config.toml
arch = "swin"
moe_every = 1
widths = [64, 128, 256]
projector_hidden_layers = 2
precondition_frequency = 25
Rows from block 11 of a small self-supervised image encoder, named by matrix and row number. Rows with one number within an expert belong to one neuron, the router's apart. Each number is 128 + 24 x the weight over its row's rms, rounded and kept within 0 to 255. All counts start at 0. Numbers have three digits each.
After each expert's rows are labels from the 100 images, of 14976, where the router gives the expert most weight on average: "top examples" is what is common among them. Only what is clearly more common there than usual is listed. The data: streak pictures of flow and ridge fields. In brackets: how many of the 100, against the usual share in percent.
# router: router (model.blocks.11.mlp.router.weight, 16x256, trained with AdamW), inputs 86-171
# up: expert up (model.blocks.11.mlp.up, 16x512x256), inputs 86-171
# down: expert down (model.blocks.11.mlp.down, 16x256x512, transposed), outputs 86-171

# expert 3
router.3:139137134118114131138133141117141109167154116103141156095150115158106103133108118118086121111164105181113161097153107122181098140107122142170115168146116157092150137101095141110140117111192139091133146119109192134159120139110118147145150137136158177124142107
up.0:148132130091117104160116134126104156110110104127109142108127122167122075104116075116107100155130101110078114108138131127142126122073118168134116123104112121119111142124103143117129189163129105116160125123095117112123151126105130133131145100146138129130129115
down.0:105138131129129101123150133105149117135100127124129065103103128125119144116088203131116080148108143106150095134157143114115105138165137075094126124093136125122117167161117123095078174097133082108162115095158105160132140143144126108138160150144128152120153115
up.1:098156096133155152122122112148130105100185147133146154091107133136132140159139145185115137133087161098106145145148128142112086162123152135097126146125142123126125146083135090109154107120159109090107118112094133072160127122119158130150148111131113173150157144
down.1:115127169107116090188153103153157131124081139167113103157149118160113143094126140123119147124117094142109105114121146142128105135124125121150153143134141079110132083121145112120067128120129109122157100127169156115137155108131152085136078082140115086132136145
up.2:128142184135155173113137100114137092121122132122131133169130152111111135118098147136097120122141102143105160099074123129139104129173165150147109130162154153135160136131123083163090109126122152142101138201194123160110133104144105133115126135137153135087150128
down.2:121102116123154154130083104112115114163120106153130066123138121133109125120147115155131119120093120155111113148112133168136147095112136119110140126151140154146144179125136088114131096149146188086085094102151093144170115116132119153148166121111124150145138113
up.3:095114096112103119143146135106097127086119108153102175144102120143117076148159146128122178135094135122142094084082143131099150114140106145126089114126127105156176109133127165152089145162125145112162085093135154138087127153117147130112112101103099157128153172
down.3:160155134144083133135098111105147177159121113123134114138092113095120160108131087090123125142099140134117109181108108153159133177135132144107180100132107142117125151137142148094067107117101100119147148124110086103121128131138152173164110135158147084091139167
top examples: parallel (100 vs 9.8)

# expert 7
router.7:130155135103130109100125143119126094130133138155110157105124157131105124103145118131170139181117114123096106172097103135102124133139134089151123097162158092125110102128100121140136085136094118119115158152118121135101111145156113122102112104105169083091136116
up.0:124103139094109100150120132137125133109147133124104165125161127058122114080132134092130125120163143113118108160111131113133072112145155179126121138205142145154157141132137061157155127112100103112121108163088164142090197169093127158100143127136138174124114129
down.0:168146125156138140113100128155161122130161194110117052100102135145115109118101135125168114168152127175141137140129100142170111096158161122133100150143152093121141116129112176190136123121087131048145137117111133084115085120134122112137120086074168104127125119
up.1:085161141153135148150126111146106118130165129130153146136149149127132145096098140132149145106141163059136110157121111153106144088135142162108143148149096115118130130114164156184170114159130088144152126108112093105098126129121116119097149124135090113120104119
down.1:198087149120114114141130119153143146115111155100159105115128103099160115134173111138152154162098136164139117121136134127076169119143157160096136127125112124150145146177141163135168117137077101119132111111141090161134119092122153120131098183085167104119135102
up.2:125107122145150172117097112139125078125192128130129096184155133130083112149132120116126111116206111110106124117151130115142107103093096123108109105129166129152108113093114129114120146158089133137129123131144146096065092124071129144150154147130141157161093119
down.2:142163094078157081092142189115175139126139093149138099173142124118127146149104087176138132130125129149106139137066102126148149090132104129081098100145106107158126156134078102136146145154099104139103116132150122088097139169149150135155083158113122112158144124
up.3:167089104114176093087187113156133099158103148126142116124156168154148112127114120121081133135143114143152119148090155111137103147124128138119126125152115097152137111138129132128112141121118084108115113129101106151144138173097132148148122164116115105126082132
down.3:105146118134147146147121163075122103097102126090117173133136184118131116070097112119110092139151104125125130168134138149123134131132113100139114142089112195084122103141129108111128123121109138161140134092117150179128140133122176118123124122105110157092104080
top examples: fine streaks (100 vs 49.8); high contrast (87 vs 39.5); parallel (82 vs 9.8)

# expert 9
router.9:171135113093093127105106142151162127108156091133122110161127160134152080140165178127114159099110083158151133123110159092140122086115116136117140175127083147150137158137138152122091137149157117160140128138123171133157107133123102160187161139129110163113150081
up.0:134151155156154127162120123120124115114075108126083105136108113122128148146136091117147182113132109142080104134147122141131103192132091161178135156150142132153110132115151132154166132132099108135132149154159119099142107132101141150137193130146102144174128128
down.0:106123124128117155140077123150136196116107099148131143128074148160168111060161124093151129086097133152111120101146092147130165128127123161136143152120165092101107135142130153114129134146134128097154113094115106152120094149094134148144150115074131139101127158
up.1:151167129174139136122111142098156123120058125157168138105117120088135137135094123120146133148118135116139114113158136143119143085125101124130121109160105136099144146116106127089137120164115137118142098138099111159125118115113164155179135111148191170133089137
down.1:082126105144116115107132130100160156155141132129147138136117098122142182134111152121163127131177138112095115129159111090081079138121153167138123117085138120173103156142154144122128124119125102140137099146111098106123116124137110155087086151167123159118132083
up.2:145082118150128149149099142170138084148094109115070088118121152145131113120108148118109131108170127100110147099110147151123105120127117177118119102110188132121143142122153144140130117137118099097120125101111124128103096101119172163125067165114144163130116062
down.2:120101123151158166134096102131129113084133108111150105104153154118103127124127107122090149149131138089128142160140161161114127122114057119156122116136173118176160100137108118129130122146127097142155107161146120125088125098160141151128110159122114152115143154
up.3:082112155097136079111107139135121094146134096119163114170088110142171128168094080130072141127095141200157179116129103174115109153126112156089124151119110146120134116097123131151166133127153116136163123100137098147169158126118108173131085132146145110120155151
down.3:176127152163117092127148136108153124205090109154156094095136077104124115116148144133130083121114113132177121153160123144083112147127121122100154108116114174126089154126107135154133129133180174122162115141094137119104148093132124134132117108116105138096140131
top examples: high contrast (100 vs 39.5); whorl (70 vs 9.9)

# expert 2
router.2:122127164136158092105119119168152120115140144143131119092180103120132136181104076119164146169094129145145103134136113130099173166127106097130114119130116110117087137125151130125129101135096158118110111101104076139135116117161112104123138133117108086088100137
up.0:140153152132099129095079165139181121170114135127148144190104153143107119138177115093142122111144138142131125093106147146126114083095124106111120101131122124139138135107090098130138146148138126135130124117162075104127112137164111076147137142160097098156154173
down.0:062153112132186115128086167119142120102085138152131127124098134106142105160102145135117159166117102116135157130155156137114109181169144159093144140088149159099139109120096127158111129158191126175144147109168135161096124146144154109131105103129182151139157098
up.1:134134096081140126184105117094125103169188097142123147150154175104118140126135115126121106138133066130165145128112136113164132140135124105126143115131134120142131105105146140133088134108134088110101165138134090141161127106124100110153097111110121140154077146
down.1:075085124101116129104099115151130132124121133130122126129107120158126146096139119161151133118163129118127140181148146110092113114103075167140114114135151159133113141135158155110106179089152098093131073154154138143172156144100117139141137202163110123196147166
up.2:156114125102114147095137140135148127128111141108137125120118154125121140118136097094138132092096110120105153070153207118156148118127120081122121096145158111153117112120135161109172104174138125160125153139116126128146123116118126158081146134071115123125096179
down.2:167161136194123101137087111134155141148127113130137131136096108128132123118135142153140118146107150155160148165154138162141129090173110099175130097160145175118141158143111146139118124173122143151135154123100157164122072157123134124122121149172128149144103165
up.3:177142139137131127132137142155154096108103162114143125128116144116176142126151099143131102045139158165096180177171111111150076173130116128145101120124132158148163140159118136134123160107159152145126111122107078119096107159112138083134147137125123119104156132
down.3:117110152080149143124140159090096146186094146143154140105111163146154160144171137134119123086165141152142081118106114159118169169128130122111142105110135128174121094125122133116127150133154096120112146158159144171174123108111113167115120108093129168098153090
top examples: fine streaks (100 vs 49.8); delta (26 vs 10.1); spiral (26 vs 10.4)

# expert 8
router.8:092107148163098130119132120088123144168147119085098111102148123156123087126081176148097121162139102096155118097115150134154084145152098144128129156156152142163147176119133129168116134112166126126126139098154169141114118098134171153136156145124116159131131104
up.0:117121136146152117151121143115128134129159135107153142120129124137146151131108109103114109138084137125110149150127141120090162123137145145121110138170142138147126130109167128109119140113196139131117105152107176147133124109116092172146138118137141130113152159
down.0:117116147159098163145115142147149159145099137110130154157117121123140094062093148095109162169100151165133163098149124129151124124141132126126146115116160108084113074129116115113096139142135153098127116112120130072121090106149157141125105179134126125134149137
up.1:137081131117120162158105120111140099119179119108132105163160129121139111083098157145131132144100143103164163120150100130136167111122131119114128151123113131105167142116147142139128131101134167137108127109142129111131163132090148161143139141102112114136144075
down.1:138113162084108132144085130114135122138127161126112124098117130076126117141142127103173097116131124130130137155136144139128120100129107102154157090132125143113107126113143136083140091167121158146135120111098138098138159127132155128090135111100106107122139114
up.2:105100147130151143155093114119146151098146089133100103106151145135101111154131116134148095129104124112112101119126143065158174086088141073142099142146139154133105157148116159143084130125148136162184175135098120104106144111114140143128143141124162101151120131
down.2:107167135085133171230158143141173121121109150117105102126152115120106179150105150144120130126117109177112101143122113136155097080138156101130153105158143105110127117118126135091074161108171122156159149144093122116140143117175138118112093134091172191120102127
up.3:140145092149124121134136065125137104113162141169149128110118135123142147146131168147121182125107176119118165103119094188110143098109179133149119168109147075143158133127093148149166112162136072117122135097128100158074151093121134108142147120135115142164171140
down.3:137150158121137169139173128169112110101115104120114103094172121111102120139101125135136144151136109100097150130111121130109141098111138166144122124105167130099119153111091174095158120156156181115158102156083140168110115074141147128125116118119146114128133101
top examples: waves (76 vs 10)

# expert 6
router.6:126201117152126129126131097133152126132119148164173118110146120117084155159096129126115091140120184105124150102130138136136129163081118088149113147076144120085120089108104075120123088097113167115136148129116127128116146089117107110145132151137152079110128146
up.0:128099090099115101145121146140092124092100138123098150128135150150145076087136073127110138137152081136152132101135121111161097137129154132099128149143113115134117133145129123162130108116134178175158143121077127177144120127101155089120109114174129129157119160
down.0:115134180139150126127113104150120152113125154108164121127095179135150127136123108178123139114146150125140148133158141152139144134114060127107135131118165177114102151139127119143126113129161091131148135104116163143133152160125110122159105174151107116104120132
up.1:107173135115093098105093131141162139097140134112115167141136118103146124131141101130099113081143108125101104132137126108130114150127145096119157135090143105105135099137110080093121104133088158147097145092134123146140142100098175159080094105171121141083121101
down.1:100131131152105139129156144144145098117110164139196099128147137109115170134137125170138100120127168146125105161093094111142145131102109160146162119102132094092127117145114151119103125151161094113138109156119141120143088135113144101114160138147151182145117086
up.2:146123117143183142138098141115115146122159117131114131129104138139134121143119129131103131142102081122152123097102097082148114166153108079158070130145133156112148140147110142131133136154094160141141125118158154114124113132113103121108123136172160147162102167
down.2:146171156139151125148138181134125099093141146148146174107105155114133115154129128123089117119101135158139152191122163136175092141136171115110101199132128145113124143147133073091143151123183133117092104126169110104119110126147111133095130133119149156134157080
up.3:081105082119134143096122102102090133127150145161122097120102124162159142135112195093139136123100093152140109154142108117110167137138133095177111094149107116143151117108100094128094110170103124100075138132094114116112141117125127133132095135125171114113111143
down.3:129132143130169156129122120147114079148149124135136124112129131137124113139109071166128146101127147163097121140120137148160158120136157103071133140110106140120110154118092143105165134126112103146110119065089101127163141176124157169173114180136133095147156110
top examples: parallel (100 vs 9.8); fine streaks (100 vs 49.8)

# expert 14
router.14:119086103093110123101125124135110150096115143126111122160095145095157120119135124110153128117129113117130099125088107132091115110141131115117152080160128104158095153187129161167153159169094123148120121124125102119074124114110128108113136086125162097134119097
up.0:146142165130150158199167130136115099151139136134131132137120168136158146139132097108084167124139104148156099135137104106152122148150156105155171075164116179140105106117089107119156112125121088131126116115117127103129088137109087136141110149098117124136152145
down.0:112128104127113135107124176138115120131156171103133162158140083156143089138113125133141122087107178131145147171124103111160102143173101157150134073157114153153133112129139118167118129168143132095137113126133121167152155084127129125136140106088149137086135131
up.1:150140123107114147133076126129102140121114128160105143135147121171104160112066137069124153111116142097115083150104155120099161180134105113139160165091119127112115152107133125150130180100174126119120067095151121164147168183109138124128125139106112084177072152
down.1:111044156140139137108146130134163123144147098094138127112110156147143136120195130160163132088113106110129128105114161137088095121169146100106108120136157151104115155135129192126157087156111108144104135135141082120166140125127108078132167123134128098123091154
up.2:130133167101164102155103095148153135145140138113120152131181124135145130118142132107157123133099090146127129144109167101127130111123163135119110148157136124125073123171175118084107084076146082144116154137103147146099099144131127118105146120123119126123067108
down.2:123140127140106113112167114148059168138118111102134129170157115113114130107109156139142120109108103128121168115111102098178113147169166093107097100150124101093142159076129103098101128128123122154111178137132162140128140092151133098137081152114074115150130132
up.3:080119130116143094107129125092122119108147068111152144171109143149137141154127132147129108184129144118143159096168138101099131123153110130132151153131110149125114111093125151136158122107103153142132121137108115105142128114103132088152118157129134175150144162
down.3:134099156123127107117154112117137138142126126122117145150106138157105095127128097093094164123125119129156065097150103123141126077163165159126122103179132145151131091128131148103091160169123088126093157165120128150079132159116126150129125096139106118129108157
top examples: high contrast (100 vs 39.5); turbulent (95 vs 10)

# expert 13
router.13:150145122115127102079136159177126133085122113126103171152107143136120142140167155139138137133116113127116161169090100102137112091162111137091105124103112130172118147117113110114117162173100098172135097121153119116094090150128112127136145156151120094116170131
up.0:106095119137145123151115088125154097122131096150107162073078119102116152124103136115075116125115135126082169154176086165121125096151138112115126152159140142134156136133116120133125128112120107123153109160166067145125137156167110135154143098130129133139141139
down.0:126165137161125100096115148103154170140114144118126152126120134126079148139152103119140155143143129093140149108186116114143128145119166098113135137159110149165163129133144162106145177145157146134135125128155155153107127155124114105074101093119115111081087089
up.1:099150116113148125142109122175099117120166143149147147166119103114139103083085171149137089125106072134157143143159138099090185122150130157164122128186108132133138105108110118123120122149134129139116101124113148133115125144136149133119110140123130111090136167
down.1:110135142153115151119144163140132106093146101118148143096110131110083139121103099163162155088151146111099152073119137148114128134150128110132130118115114166086148079112116157100124086154134128125169094159166136123106146120152119161125129121140087146110126122
up.2:122106170116121102081156125123092149112117134152142139140125120132127096101130169192153136128117163122132162121107169139164097106115122110139126101109105134145144105137142110147094098104123106137135113164114128156109147152116134124163143118136141186121162091
down.2:124139162166119150123066134129120088125090105126122076134119124105134152114121090098119113145134139065130154167146128146122101120130102077141123102107127135153129144126130142099118132165137117107154107133135130111097098135145156169144183117112142133110156120
up.3:115155130144156146152159171147101121061139136131137149058124121137130163146119175121097125108172165139115117140134099085123141123141130148130176148110124151150133122115132078101104152121131092132143157140120158131119121147116070084107169136136130128118121141
down.3:160128099087142147121131114093118150095142145151111154137159064123073102101140111167117093123107092127139107116126141131091103122120144137153147120086123143124140163144135140158167131073140067131110178140099136156153154148113141168121130131167094097134150139
top examples: high contrast (100 vs 39.5); fine streaks (100 vs 49.8); delta (27 vs 10.1)

# expert 0
router.0:153111110153159117129137146092146132116142128125117143121130107112143106158137115146121126113092145145074155163088138144109151092138107099139115128093117088118117139137165101101143138111142102161147164091136139114138101090124136139140137148145089124127100130
up.0:109122125130118122119101130124118113145138133129107099116100113163122156140134107153115116158074092117116128156092144202082132104101112149107180167139138112123115128142153138078140166144099133143138140110119150108155174163151104150120120137121152093101079160
down.0:060089097134102106121108142130108167164116119150081151110149153135125150103139134145151139111114063144084157133134104072132120073152124146101097132132125128145122113146101090142158150096088107127112118095129119120178119154127128121148157136135115106099116118
up.1:140143146118112130150106111108131148102144119116142110131093201134106154126108105117104160156116153169140100160160099146127136114088113097165093137116140144131155109137115144110135118153125108113137144118125113141126120136133147129102118119131133155134100142
down.1:107122152092089104095123134138086112124127071138102138145153123089150178093126107123111115112192121098117142170098150154169152156117095108117148118104103134144150105159145157149157112147107142119153171122146145144148113106118151128142094154130107133160095117
up.2:137125122090115158183123135124106124123129140120156109147096097128134052136165172158140109157115097150080144126117139087137100117078156141084149129113113128148107124106112144137130090158130141100155160153124167142123151171130174144129119190114092155115128150
down.2:113154131154117113150162116133150159142126107153119104134119156164110136112142085088089150132159123122109161177105101155142193152148194104121083127124121087099103106139146117100112171141136116117150129069152108086133141118135100150095102143129135100128157109
up.3:095134181086145130184137130137136126139162121110171152129135143112144168117126075154099093123117116100116106169120089092154149099145142107150157121131151126154135137114099143102160089116136124172143117099119168129154143112133150149096172074162089109155133115
down.3:123135124112131152159136090168111140109148079139112170159124125170130110149089102130095126131118158144098120159116114112129157080114115102089154123146187115134136119118144147130111155118135132072099148129125130171124082162096128182114179103157149122143107114
top examples: spiral (41 vs 10.4)

# expert 1
router.1:140101197134126129121121128163133113164143064083119109120112149135130142155156120136112105125102090142133120139107118155161119153119102128115093136164097168149122137128132150085130158145168131104129128118119158102137114122110116096120165133158166134111115111
up.0:152141151135142113150130126097140074170124132123101131171138123114144136104184130114069135142163159114145097132100159145142117103149117137120107144109144135163142161144135191121148172117129112163149179114137080179128149146152118130185122141142129117133131116
down.0:119140136080094132168149054166097119135126128125106135128159138116099118164175122166142119148096100128155121109160159123111158121149085101100134093145130186132134074160106162117141116095137135135084116131133140122113136127139120137142120161119131135143093116
up.1:139140160102129176115120157113088177127132170148126105140123132112141115108136115101109165125142135136101152087107156129145101133146140145087143116142145148090116126117120103132099169127112125162112130158136140135139106116132139162146083170079133135115155141
down.1:121124174153138148125142099125104106082135126130152094117105130100114132135134133169141145128097080128123131157123148101128131120134223138100149128126141098082104142139110094130119122126144111170107103155171107158122147133131161127110157104144154114117136143
up.2:173131113155140096097154175107080113104163114149174090168103162109099116103130109105145089150124132158183101108108091102168138139148117156080117191107124141127103154128113090119115160104130102137154075144125126144143172141148130155107125089112130148121138134
down.2:149123105142113144166111156152145099128149137116138103139097116125137126135167148170121137130167132146159137150144121133108156124143155145120123096115150100170077152129130117107136152128144103126115126123112094122142138145167150139139143092145085159148103131
up.3:088087106126109132130133075106135126116157147153087085130148093119121155074145168148125085183086077139185101096167146133093133108084130154116158152158102104127115117113155144134154143146130149109115145140120155062109135105108159148151162148164146125102153115
down.3:144102138145128129096100146145142207137148150131171115179123123139144118146152144147150135137156173146166091112160144139142116089126068153094123117138129119156113108096149109105115139099152099125127152145130123116168130119097117101129152149088163120142159079
top examples: high contrast (99 vs 39.5); whorl (40 vs 9.9); saddle (32 vs 10.1)

# expert 5
router.5:125089110094132134112133096106143131142117123150118129137098146148112142162113107127125137126106099125144109150148154132143139156101099148082118161101154088108149123147101153124141145145082139143141108126120110125161106128089119057123167101170181162116092146
up.0:180094157116125121179135147111168144118086138134091162140111130102109126090158105112110119089098161148150110138155168149119142131122121105134158159121094112089134156141114121129203121187138092100147121128146145116107103136144147117140132110129180123093131099
down.0:145123094069163124149181123136111063049107125130121129162144167171109089131190069097147099149115108145116164122123117099133165146100128121129118136138115145102147154119109137130123083175113116154115078134114149102156135158132123104113107117127166080096129145
up.1:114101159147141102114149116100132091112104120123163137133149113118168089123110114097123107150114120133106095152103102124101099162157162140132160088139117149104145143140081134149112156094135140116097141148144140119143131126098100124107157103096106124121144113
down.1:122127128145179110120126159149112146113095136115121117111145110143095162140125151153150098095114141119142164137123110136078170086103137087124095127106128106093162154151172134132077127119151109076129172148181101112140129155128127119132138123103161105094136137
up.2:131109137116112121172150136112117143164120132121137153122143141092146089154131160112093095161135159133149069159090166106134115084142169075112130115145111092131099150124109110101117140145159157109156131095117112173117138148136148125115175122153102143139167149
down.2:081168146105088144139173152155148181136100098116127107129104144129127148139149130102157111140100177112129125103122137122102113148121123131104129108083076108158121165114135122139090156136114095127146111117122115141099132105132128086148116141152145109125127122
up.3:110147169135108139113122142097172165096113112115114138129099145126094154063155083176120147122159140117170131159113123088101086162096157105198143132099112144135131125124155094105116150153100168155116144127138139161124134103120162123108153119116117118137124113
down.3:109123170127131111151111107109147117177110167172136100144086115135113129128117132121124126160106133149131132173107103121119109092143134112135140134157102146141184111113132149106078157108151149175142120119102142071186130120168147123176125128120152141124143082
top examples: pair of whorls (37 vs 10)

# expert 11
router.11:144111107111142088114139091114090167097090143095123100146136122187077150097129118108107138168135193117141134162134133109104127140150117146096099137098133119118138100106142129163160112088121145147101147145096110111132138093101141130140157129095134121112132173
up.0:129142129141142143126163135131119157171129129137137128097153142126087128151155119137187137124143099090130119137141128115098130129100137145105149141117122108110202163146115144115136134130141123154174113133138160114145118114139124114103167160119053146109103140
down.0:139119107082139109134151116151138142131109127146123112099151123153085123105132142150112112121110162145122135130123172144055108148110124150158132154152121169133152111179135092151112164128103127170100085163128105137105122133176117124122163108117114151169156120
up.1:185133129163176100089129161111151132126129078140126119159090123142144133106131121128154096118144133106130126090097077114110108096135136135136140142172135144105116140129110130122175109094109156128123155125084147134081112141142148105129145081162120137124149122
down.1:111126199165134154145129115140150106140130130129188177166119137170129090161084146149127121132144141143135127139072115134119137123122146125138149094144165142108085104122092112111099105162130166167102102090097132137138174101143129142100142123122096177161113110
up.2:155121107128133115137110110142101111137142120115116109130112111173104120162132133133195140102131075145117115092131157078076119141128132091119169125124123094118113126114133107145116101102169148106124140097138130150139153135122104148108130127117127140155105120
down.2:124179156099133108117147155169136133086066104086147135175127119108190142118122137161103150122123132169104093133081137095137141181084110105173158168097144103134129102199116105144141117128128171128125089128130099132125152120156105133126120130110076136147152130
up.3:126131149146115099112116140117140116106134058144135116135149187128157158124132161132131125144178144166116123135112100058115157160119119116120116138160201151083107124103151162102151119158136145110102094091123142094117127141124150200078122114136135119120143127
down.3:134136210117149171105136152120123125123127157119103118128144063132181135087152117123126114140152120117131109119140118143108130147140146096135155143128127118163108125079122097136133099139162155117119116049147087117144101098132088118089088134142127130132142151
top examples: fine streaks (79 vs 49.8); turbulent (74 vs 10); waves (26 vs 10)

# expert 10
router.10:158105131143120148136174145140138153106097105123118147130085155151083149127145119166088158117112110154145101171101132139162127110123133122131151157116115138133156163158127120140165161130155088117187162103147115094139111145080083104131101123150144109127148136
up.0:111141124116084147122165147150177111127166123133131125125099123103158143170097171116137135142125133123142101092183136162091113134145153139118155096101131117146142141124151091172114114129113092119107158143189106132096134124108122101146100124143118118136124125
down.0:114111139115123115204126185119129134098154156127120124062128148115151095126099106112151117152112105129148126152143136151121126106138101117121142113151114146133116122068124139130137118123123125126140147156130128132100194082089126107095154131121088116116099103
up.1:163107145088125153143150132153112116127151168138128169126119153105124188091114096114104139124132127105105130138094123118131089101162141103120123130104138120128127128098135149102138103125122110099102106121138142101090174134129124148112192102163110122111116133
down.1:164107140183135064128163146112118160136122110102158145097098138118085145138130162128102116124135130135153109149153124142123126096115114115122148114109096109150131172101131151132103100141157108107096124141117075090135124139089118134137109114131131118098120105
up.2:123129141114133091135101179141176085140161135126146102106123176106126130178079151154115121106127113102148129133119135159154106084131101140172157135161155124146141119093106110129143110181126150111114111128085141146105154144114104128100106152124161152147100093
down.2:130119139109154170136103121134136150117121098102067134126174131159168157135133116094122170159108123172138129121106116129110100159170115108093114123202113126109139141109133173153110152177123113166129145128137136097105126116127139126095171086117117129157127123
up.3:164144140173166125120093123096111142143116131117132101122131147121115123093139155129187097115147104139191143145120135159103126108146069163153096159151133128116129138118107104161129105108170133139131114144147136103119123132164148157153131114087087151158159146
down.3:108115117128130117130110159088149111106168135152127151129190099164106138148132130165096115144135140113107189082103157151114139143120144127089085114082119145116117108159133109116083126080141125119114140108124130086089141129094106138131172136176115152109146091
top examples: high contrast (84 vs 39.5); waves (82 vs 10)

# expert 4
router.4:104098122122130100128092116135121150134119131146113086121145097126133139087095116099119137111116100115149092156164111150111126154123134130138155082187147087118142094098164111179155126125102181155130086144114121113117156115183146127087124095093154140133094104
up.0:079101125131089116118112140112108136152135154140097135120111152129126116119111081124141118150136150120133111099147110151119138134137097102089139120153144180153151111108145121158126143123092102082106116143122116152151156111117132125181136125112060166134137125
down.0:120126153117189148088124113142159122146127124153107153109096167103124094127085124094146162105108100133145105142098116104158120130154119133122154075117159138094133132088081144116096129112099136111144145122137074111098102084145137098113111137124130101145110147
up.1:132145125137119148108081167104135127126107167124075103161083126157138175132134104162169113105103124092141120140132111121135161104140148092127132090074133091134150131130134099116145135139136093116167112091164131191119126133126144096089144156141111164135139124
down.1:158104119158139091120146145105128098165109160153158113095115157130151142142116130110072119140110135154131100176147118141108164142110126095130112113159134109102116135088107153111147170110122126139146103094117107136081154099107149108140109083151117127072110113
up.2:089115115147145130134124105104142124145141085137056129147126127160129109120121093085141123122093109095086105159111121130125083094106083142134161118145149111124149158124141092085169149121087117087109074113162128123123154125106098106129143120111099156151120128
down.2:120109121123093148115139096100134132123098135121143141129176152145139135140092133119130144132120112164124157133148101108131131148129152165092096102100112099153093115111139113117058086161085084112124125114120111115132139140113197182167136089096088099128154139
up.3:117159150082146126106165146135126119123135117130149108172102130159156102134089124112158162089158109098144157113118123103137135081127110127126128130137128122121151111134121141121120099151104136092119156153144074122124124100137126084151077126114115155111095141
down.3:111123096133108103116123141148200163151143126154141093096129108123088141114089136134124136152121153110104134147138124125115130149141123133108130081105158107167142137149113157153123128147087185097096121135116138149130145111159173130142140120087157116142145150
top examples: fine streaks (89 vs 49.8); turbulent (56 vs 10); pair of whorls (25 vs 10)

# expert 15
router.15:105101111147128092120121129124147147111072131123129145132137145161125160139104100156089121104126121080144145187115190128084134083135148162123137144095188137149094140142126135140137144144120115106136141114125117134184153113117131125080122107071124103098099149
up.0:129139154117099148095133139134113119122151122113089167110137143116149125115149115141132156119130132178073085106142141131107108143091133132141142138154097108094136110131138114124132156139093105170133083188129126099157140100100089186099123099120073142116150166
down.0:093131150085107199127090109087121114148150120123115097148176126136098093125112092152134144148119160109130069107103095141159120110174135108147139152067170120107122112143123130114139150107129162089148124120115158134155107158128128146057135139122107135097148126
up.1:124167110107163136153122136090142088077094136134135120119115113149137136131201161094128139156079137175133086102121143146117136131139107154095129149094166106128139090166118125119150115140108163097196086145121152133138113127135151096158134152139110100128177146
down.1:136168142127118158145120088133130101145121083174135137115100146115175120134134162138151108135138102108127165138172120116085087152160174123120150191113159144096108095141151167116120113089173162117084129090162146111134121116136168135169096121141155168132153108
up.2:108111131134131109106094146119154135149139127133116111095148119157143124069088101160179160126087105135128149120137194108062131116106113110123112112162108110167102096116178128160122132101111105136153165143119109129106137134105096115119115122054119157143126164
down.2:126109141125105125115136137141094114090133123133165145156100159113153155127148105138152131107161160122133145132125101184154123134125118147164108116153142143110105146157114096152130126150097116109163116081114129090148110078096115119099137123102155117147119124
up.3:112134137127145111166119100104097154137122120125127169092109150136124120156133111140110135147163158125118136135109166146100108149164138147097083081095122155149170133069117134106144074138109090133144124073124080119153119134117141120117136135136104151140143183
down.3:133131115087102122105150140140132164111100153121130107159112100143114129109127163101122185105122173124100099164114149149110121139090123139172109112131169121117107126147140166153143152118132127119111135114119151082102114087111111151131123119139103142156173158
top examples: waves (50 vs 10); turbulent (43 vs 10)

# expert 12
router.12:160137155178134141174157110122123140178144167130133103120151095170077127100115156095116124161147143159170088114123146142134134136126127102160147118142121148087159126112157137134140086118134129095121159094123140095146106094124154093101154138159176139123085142
up.0:144116159102128143175110095121103103155119116078123133125107108163129138148152134135091113096131132129105135146146134109141121132139087144113130165083111107159084112155138158112129138115128141131173137127125141109150101093151096162168150155144148112167118109
down.0:116121144186172103152150120178117185113128144113151153097137134139128123126117127139166137117096110099088152133109158137132090098156107111138157096138088147128136140103139118163124182174080114158151111130138135144153101093087125115069112089125130113110134147
up.1:108094114115088126136095160146118091173112118094136145082074128087118094133096135102120127155111128105092127127147104090120125128120120154090171146139123106157112162133132161118148091121145110083132137148104106160127171193132090123142157079153111107130143130
down.1:106122115156136152124174124107158107162107151104124110137151168116120128101093117073100086097152143100093081082136124104145125108141139082121118137162134133123105173141146113127161114136137140126149117128118063132166173144110158161162096122125118109113133110
up.2:136103139126129141106117095148119155135102065144197141137112144103191129135118108108140136108156140119064137106158158087143108108096156130163105112123149150158134147119164128132151149093143105164101138106140119175132132101118135098117150069136148132134142127
down.2:182143186108116158172110091121148126139162147125079157114107123084207126120160121145121162131150124115099142173144120130181123133104136135117123145126115094178133136166151108153116123105079108142133110136101113140129107148131125184166096122145120143114168097
up.3:131157098111123165130111125147136099104127164126112085103115159140148127136141101079125183132072090142132134132119160157110105107158099123134137137154121105118114152120091150092114069111183120108088128114164143160150121134133109108109135180139113099153131139
down.3:104106156093135144113157153141163098092124111129133134138091157173101108124133150133168108103123115095106129115122161120134139113175127112158145111134145140154095161121111112114192160162120109135137101085159132096121135114102143127137125115138134142130122130
top examples: spiral (49 vs 10.4); saddle (41 vs 10.1)